{"model": "sound classifier", "dataset": "simulated modem signals in the audio band", "train_examples": 78125, "gain_aug_db": 6, "time_shift_ms": 50, "input": "waveform_16khz", "targets": ["modulation", "symbol rate", "carrier"], "num_classes": [16, 5, 4], "arch": "crnn", "norm": "batchnorm", "hidden_act": "hardswish", "channel_attention": "eca", "padding_mode": "reflect", "depths": [1, 1, 1], "kernel_size": 3, "wave_channels": 64, "wave_strides": [5, 2, 2, 2, 2, 2], "widths": [128, 128, 128], "rnn_width": 192, "rnn": "lstm", "bidirectional": true, "rnn_residual": false, "rnn_layers": 6, "mixing": "mixup", "loss": "cross_entropy", "optimizer": "muon", "muon_scale": "match_rms_adamw", "learning_rate": 0.004, "momentum": 0.95, "nesterov": true, "orthogonalizer": "newton_schulz_5", "adamw_lr_other_params": 0.0015, "max_grad_norm": 1.0, "max_steps": 1300, "batch_size": 64, "epochs": 1.1, "lr_schedule": "cosine_restarts", "final_lr_fraction": 0.01, "warmup_steps": 60, "weight_decay": 0.4, "adamw_weight_decay_other_params": 0.05}
Rows from block 5, named by matrix and row number. Each number is 128 + 32 x the weight over its row's rms, rounded and kept within 0 to 255. All counts start at 0. Numbers have three digits each. After the name is the row's rms in percent of the matrix's.
# weight_ih_l0_reverse: LSTM input weights, backward direction (gates i, f, g, o stacked) (model.rnn.2.rnn.weight_ih_l0_reverse, 768x384), inputs 256-383
weight_ih_l0_reverse.31 097:124107179095132078119096118109159110139120123118181102163132101133134139133159127125192137117135139138145132108062131066131096158097129089125128133187108107121108116090094062124108145095149130203100079129163113122072158163159134193121205156130179130021138106170184145154167202130181133134115160160078134149146116118125109140129117100092143115157091118113103161167130158149135146191134
weight_ih_l0_reverse.32 095:133115116108164132096160142170053141130134211168121145080117122099124170104124129133096143147053135146103098106130162158101147124139071086130103157140145130087086111123147178131113083112040146131169132151126113088127097087164174131185113122139133126117140161103109106064154132118136151143134094139141096133117127084115214131129189082161092086100121148138123173148100126102155121140122
weight_ih_l0_reverse.33 103:132181136139109117098108134127133149090094102095078170101071099128125133111135169088149133149196158097195156148079174133107135113086120173084123131133094123173152087058140123150169153109100105100160110094150132150120151092124166146089116073144140109124093142161179162094127164105103161121083115203134119130097128163151126102116131145154128103117102135123113155171087134140127145132097
weight_ih_l0_reverse.34 103:135164083113136147135116132088086190111131136062177111128090135069053062131138152174152130087151148168153128110074149083150107156181086120133110125112051117125132150148148213190090131128148121170110150103121129115146075197116088101110138143152136170082188100132141095100200142084109152110142096118097086129129139098158149162118149188134144101118149124171118151106123103140126146214141
weight_ih_l0_reverse.35 106:098114069155106140139136120125190153106155099124163102129172167084138148111127119122121160156133077088127119125164129122110144139107171201087144115119134139139196134141148072151141131132166124139131163145141153054170152136128171140110163117142081126131131110181170138126110122110172112162081156117048116154157126132116161094142133082132076160108134088131132135122127131110161094181112
weight_ih_l0_reverse.36 097:060158130142174173136134147146200195135145159138157106153144100140111159085086114117108108100136096158113152159181137140121143175074185154181080141123094107160164169081123138150192148137145134105167054133115092105097129065137115173123094130073099145090147092158124127130117132108116118137079052166141204111147062140190175125148126177129124174077161142124128120149063135135140125150110
weight_ih_l0_reverse.37 105:143160115138166073122166125137112085137158083091130178136126086132153089157175135106163090125111120135175147157048128089148106138102139133229105186102107144142110128116164103149156151111151191137116126107095135151114119077136114189146145105134071152106208120146190099178088171145158152126114131171104146152106136110057163100163112078112149122132186086115173163105088180120112142193131
weight_ih_l0_reverse.38 092:052106178200149132196123124138165175187140077139098057136162100136110091148051135141094102166170136066144125140138175090100048160114081141120104142179148111059125124102094149119140108092146142119116097101099139127154125109140125116136065165124108094115177136144179142139119170159133147110146087103102153094097125120098096150149138088149123119119091132112107088076038116156171101107160
weight_ih_l0_reverse.39 098:142123153140132196122135150128073156129108105140141094144096155127087138112127133135119122109092080065139202165141094143125111091111175142104177135088086107164134119080177113083144096102151170131163111138095170174143149141113145124181168141137200138173147133188154093095088105182125110057166046137195105120085152093123134127161138111131183143180145095105174110099173140160110117071093
weight_ih_l0_reverse.40 097:146125141203118142134089089121125149147117112096164128157163117142122171109105074143128124137134088143136176090193114137136112132136087184146162173111111132156105182116165106170125103145110078102113186150180173155095076077139127143124131138127083109088168163118147080109156153084157138140120119155103112113077137129069100125136125077068173148132090086060123112048132091128123152117100
weight_ih_l0_reverse.41 104:145150113163133120161143166114135166154124122127072110135119137136127146115142169104200125141195146114155135101122099166185112114109120135110117125105137123101196120189145171127062136122149131074098052145060192086097113158125098135113114136185128133143175205091182125126175141148172139150154176116145182158075172092136121170094102150136153102156125082113114148108149159110110093091097
weight_ih_l0_reverse.42 096:124119130099121118214175098129119179120114109106140129127090093156143096128113092136126080162165095150163160112142143150105129095160128152083107142146091101095156144167192145136068187178137135115108112096097127074105098115121101123118155134149120098118147085141115091150137115138125159177114047151136143111131106103091097131109112087122207168176131111099149126207146094073063174128070
weight_ih_l0_reverse.43 101:227173067141149091135209116095152094110093079136138107117128096133100157157112136151092120076178113147151148134154124101126052164086121181151140076087100177154114171167105147125122109116093143163126129138219066111089161116164121152131143153107127100135093157159118125109145131148172110112197207026095178115039124134153028085090055092135147126118167168158162168171117098134203115102128
weight_ih_l0_reverse.44 102:111149075111150139132101133116137141088137117152145076112090065143196117085101134148100136079129191144139147115144178128125096092149119134144046117130182123160172158131099190154105173132132100145169150147149121128151110107107180156158102154123088148110133108122136111139148136101129115154103147150119128056083122120127157094124148074096119093120179108117146177163132130086173130131110
weight_ih_l0_reverse.45 105:088092119123127180143174131102077157179120138112128185142118145188123131099165121113180107145112130122108109120105112129136126142116135126072115192153154108152104139100183118133137093089128099152100164194111107157108144131122123086137175144125138109119161134099099126058149087129127107112119119124095111104080150171113105182161124135139083177168172110183167134132129091116179131196133
weight_ih_l0_reverse.46 097:097137133124148169169128156113160134115111119171100105109101138105158153180067082140129135052110102145169071107102105097055134114145083083156161085102099150134140097120153160133108119104117118137128124092114115123148161164057128138126099071145059135193123171146122163161118154132152133153076072125128197115041059149138096117117155113183095117114073195214158146127128158119117141132118
weight_ih_l0_reverse.47 101:133108122144045138151188141125202154089087121136087117083184081124149096121148084088164121123116117148176162170096142125135085107158101144112165140154156119050145142092097129160160111130157049164145142126139069170141110127128113156131148106146193169162093116139158117124056145165111134151102046156132084101169104131151142092115156157109105121134146110176139115138105127118134159155145
weight_ih_l0_reverse.48 096:063117101121146141121197188090121144139132135145149139160140122080084134089156151146087163119104064131072110158121153143092141186151087089197154089121136125115149119208106167081110150190163094088051148131090092112151152149141163109139144105174142134106129109125109086131147147142078136140152108181177114081087145122093119128108144174142137118147144185184156066086129151148166075163171
weight_ih_l0_reverse.49 098:116131106124110096148175169109099158161147125088152147077108150125135171145157170197130144087092137078121115103121105168106131077107128134114099137089125069121124147117166188168108114173055103148151134124134158096199131204184111124138136114140121119023147122120069117140116070142118163201099129142113153129114091115156079157106192145140125177178044095120163189184165119152156104150119
weight_ih_l0_reverse.50 103:139104159138134137150196111102140151044122116088125150104090118134101138128140170136109127145084143103141141126101140195153097128089160124145111164108155106156135178150149136153100141172112149216131197130114135106140132168192110146092104180147067153114149134097132113134129193139128113112167134038106144127126095137094147087135160182099117135057188120142116075131087097108083138058171
weight_ih_l0_reverse.51 100:075162142172119108144149115135190112100132146127175095159157156121163101138173148130069178149118112149101064159107119117164083113137149088131087171112107157087102116183169154149054155112149141125125095161151090151140098164240109112139180151155154161151118148142171123131076117126127166095086121212110115105114169206120119111143117111193134152113111168123140177154168097168154085132035
weight_ih_l0_reverse.52 097:079130148069129149113200128145142114128135097107086134125158095195184149106155178132095096140110148105122146134111194139113140134109101150142137073145162149105180147090157154189095184137095175155102079079161127114099111190095094120167160127105155131127137123157113168108134114118125090166107183140162140123128085105125156174190134134156116123050141184127138086133092116124153102159135
weight_ih_l0_reverse.53 104:189183112107174118146125108105111166098104143151124081105124094136131109123093129131159083095154118074159176109128091101138129140112130130075105165114141150123054170127168186186132120114124139162133164042113081086154119112149148154097157168086170115116149122192150185155170177160129123124183079108081098138066111073106135132126099143134135114174137114141087124132063096121095118156152
weight_ih_l0_reverse.54 098:152132136127098138155124098152113159154180093139130113128089158122079185141118026137146148100117128050163140139078163101116097146139118125123145108098084103083208045157125083075148096134149074060115198135142134145121082068146101176125157103084187169083173136142108187165142158112114145135129165125110123145159105138165182170083091112139138195163139138133145105149170073177128085094111
weight_ih_l0_reverse.55 100:179144162109122181156118166136150174091117098110115164126154099058110171112127105092119049148090153094108087146157096067104206153116123154173102104135104100142118171061149099183076138112132183129163167109112080162165148091074177139091154105128103142123138129101148141127116152095130074121126155159132171143089128117157099145125143148168099131128043153145147134077136126176096174108160
weight_ih_l0_reverse.56 095:138172160089120081119150204106089105132115153131063104153093138070140178085150126135123151124098122210088181166135160132092104163113058144151148165090144108175142095065118196101093109155087166134105154141170110118176077154192158152132128106132114099159122119141116140123137157117164158175115090097108192095136139116128103081138134186146102111125075067130138151085147099178127111104107
weight_ih_l0_reverse.57 096:154160198125114111108109050131123070106116105115138169178098141137135105127114178120137128100178126133179145147086163108150147132159040172088093136137120120158124093113161108143177109141089087157161119105112124141158129143130129097148111113114109136091137109197112129079168139120066105153138157111142131114082148133147077143135136096085128147167165153157157108167193136127083130184130
weight_ih_l0_reverse.58 106:114138116103158154129143155094139115117117123184126119143148088083103165099174175190138127136128133129105147112095131131117134111095125110207113121129103102109118091092159173108141151163140190105149114136148105185112130097119101164113138058185128152094114159119150091155155147169095106140112172102130104081117143131145087106110122193089132165138150087199140070175144076093086111174140
weight_ih_l0_reverse.59 099:139099142119187125118090083128131164145122064150096117086124118102131151160157139177089122202103131173171133136142159144127091175096125174091085115147110130155172117160155142139119166095130085117128122166136121102096175092130209137133121124147179156050161182129211123152159148151106091111148088143120114145067086158134157192160145165084118117107099173158131117108119105148059120143116
weight_ih_l0_reverse.60 098:202129133157097106134134140146077104120187117175079083150130151175139104106097180099156176158110169177097075110194153189079105123145108138105119109148126055140166154117189057097098096122165041148067189100106150145133102058124162131096145151095090121118180140122136153172120124122158114161061091142123148108150158063159206131116106125145160106121158147159126182142136105197110135141099
weight_ih_l0_reverse.61 101:105117151110144137083111148132118152147120154127101143157137100095079153156176112167133104114128113145165138155095126163106126133048056101143131106126170116158154123204173076174146148167097128139132113124064136162073080110088093131153135161142108132127076079125139146141138085135137123151101114167136140114146116140099126116123117103146128092094133128120119115155126091169117093155093
weight_ih_l0_reverse.62 100:137140189194161091172061182126174083093137156110112160069136146103141181127133138099157185201106230059115083101138096118121136157132147123132102096089134132169171193133078122077050125108133096159091136160130163117145156120090135103132072075117150146222132117127020148096103079124119116147107140141118158098141132167192093110160117150134167068077125150121116152140107154115090112109106
weight_ih_l0_reverse.63 103:114104110133129143113084142091118093164153104150109119105102136149132110077199106153096108130168167170131135114136129145143137109172112149130126102124128137082210189109159074160113144101148093114056115133147102068150075117143031105065111124131074123112120190089121088083153113126099117101143127108164140168124149139084244151098138141137159119085105143157144172134081095101111101125148
weight_ih_l0_reverse.64 100:123092121097112117091102137145119122130123144102166141091133115142155085153157160154158089170151095120155138120155136119106115147172157117139167122176130137154169119187068121075102083167113102116124121126129133109099171105123087180159119162134120100173103102144175105161122126121110133095162121176131140119086100062084176120164127131155128113123147151113144135145114135091081143083134
weight_ih_l0_reverse.65 097:123130137096134140104062063142178113130165124128100099136123160144084159113091093135178159126216140081084116150083140076125096174104163103152170142084104117130162111185149179108105173142128131099108117121122107120149135120157188117167141116092118149135088167118130126067127115111173097075051069116167113149138128131071151124137106121131123083115162166140139133121119114127146183096086
weight_ih_l0_reverse.66 100:138170164153080112088088055170114093081113112130132173097093187172087092097097151114095127103126110085162145102092177111158154115128176122058141119092143149144161101101144132127095143138199122144186152146160143145151089158131163104144172064200133155199094163099115125128053105103111155059155139158134147067081113116075126111156155090165157108141092096094122052113154142120130111137130
weight_ih_l0_reverse.67 103:133136147114101106132135154145092123140176123141123089108125141133057097163055122103159143178089122124096107138093043095166130083143162165050153164125044125203167110131132158170067151110116105131128148204127140110153166107175147136140133093129138139095135122141115131116156111160140114131152103123111087135137167118128160128141115101185110134137098103075120142141132068102135053135124
weight_ih_l0_reverse.68 105:092075148098151112119161125140118105131136088166127079154098113185175107155133129130167104143135082118116109081209130083111132166155089175150119116118132140072086149153129117139172109099116124098121119129136106143195127096122121174150101150160138095158134115059101209119173137085203148115116135157121114109206134145171044126182137115152151147084118135112113152176168163102110112181112
weight_ih_l0_reverse.69 096:144114089083118103145126153118060150139131109171117164090127111156132106171162056183073083213136148156106109097133138072122134149155093122115124137109124122135159162188155169116108139118125089180106133087133080093170123146146143164094142120156111134153136145139132103127123087127139133156105202087061107167153054090075149118077106158221123092124166092093118126198153149119180135120052
weight_ih_l0_reverse.70 102:128091112155134161141148173138102170125108107092121135133130101157127139141099112083159134103115142100136131108113099112175179134092114106164125154199118181115141146166117112163119090099084119152134116129130130119159106141119096118155075177183132117159127123119033072233184119082084162074139099162161139130087184136116162165122207152152158162086078139085161138140113096105111131146149
weight_ih_l0_reverse.71 098:146098148113106194123101146127124065131105096118150089141116152125119065109117120102177161086127133143138145152109157084117103067136074082100174173129147101087052194113147111189093137162146114172116129190114119079133119135106048073109107092130128131131129105143189123111070145181114099154105143129208115115123125159123112152074152107127106097195056120123057132175111187126124164200135
weight_ih_l0_reverse.72 106:188130094099135149141038191141181139178082115089140046133057132166150126088119098133178126120171136116120124101191175167078099123143155116133139071162105114110071075109151090111076157150148135107124165100090130104090181179108112098125122150105133114167152136127140143126093144144184119149138082137100107114154148099097105154103191039154170154098145120108165141136171117120146124100123
weight_ih_l0_reverse.73 099:124100100124145095110126141129112044125103150113119140085125087147130132108147091161145140092143133103126132126134152160198148114167083156112109141117105175118063184159123200105126172122094154156189087131167163122126118105105152104123120141113091116205064145096131167144192079141118169140103138136157152058127145118133146109144064108124162134088134141101136038098103111145158135106123
weight_ih_l0_reverse.74 102:121084114108099085096144132127091115098138112119157126115174120114161121154126132196078131188111149181116153126115126137129084156098098108120141150135140131109123073141059133116112111169125220104121105140123122191164110127146085110089135124122168124135120128121110165167097105070149121075175105118075097106094151105143092090170133106227134134136140090160164150109096129159117117151159
weight_ih_l0_reverse.75 099:129144125147110135135160147144107072173080078096163121151094053128138171161110120182101103191134172141128099152117119095103141089125108097144078141080147102206064147112125126105155136076118174109156178120150164169120177110142119184052144040158123080098122152089109152129142101144128114072131159102098109148160086128117096149135119142159117141171116134120118081162148140137157127137132
weight_ih_l0_reverse.76 098:160182163151204065119205159120103113125096129100081107103126125068127148125179150109126113142114150081134122120206161147120125133129161123083119105097142128163124142155140038107146141102158142158148107126129149143137100132150103194153138133136094088146122067110145080115118067135124167047093177116106117114107097090135203114074137139076111134147114151106143144128113105134126144086141
weight_ih_l0_reverse.77 105:116111097151135094105148133123161184163162125146138163146177101107078115134106091080078107176057095093124132138123118142138102147179127096128098137124106112147058088115118164142198151223105119134086148163068097175139125118116143161109146131166127139096138109164182147117113140107131147133100113099174145149082103142107175127134119057032105128124136110095110160111108146175104075161153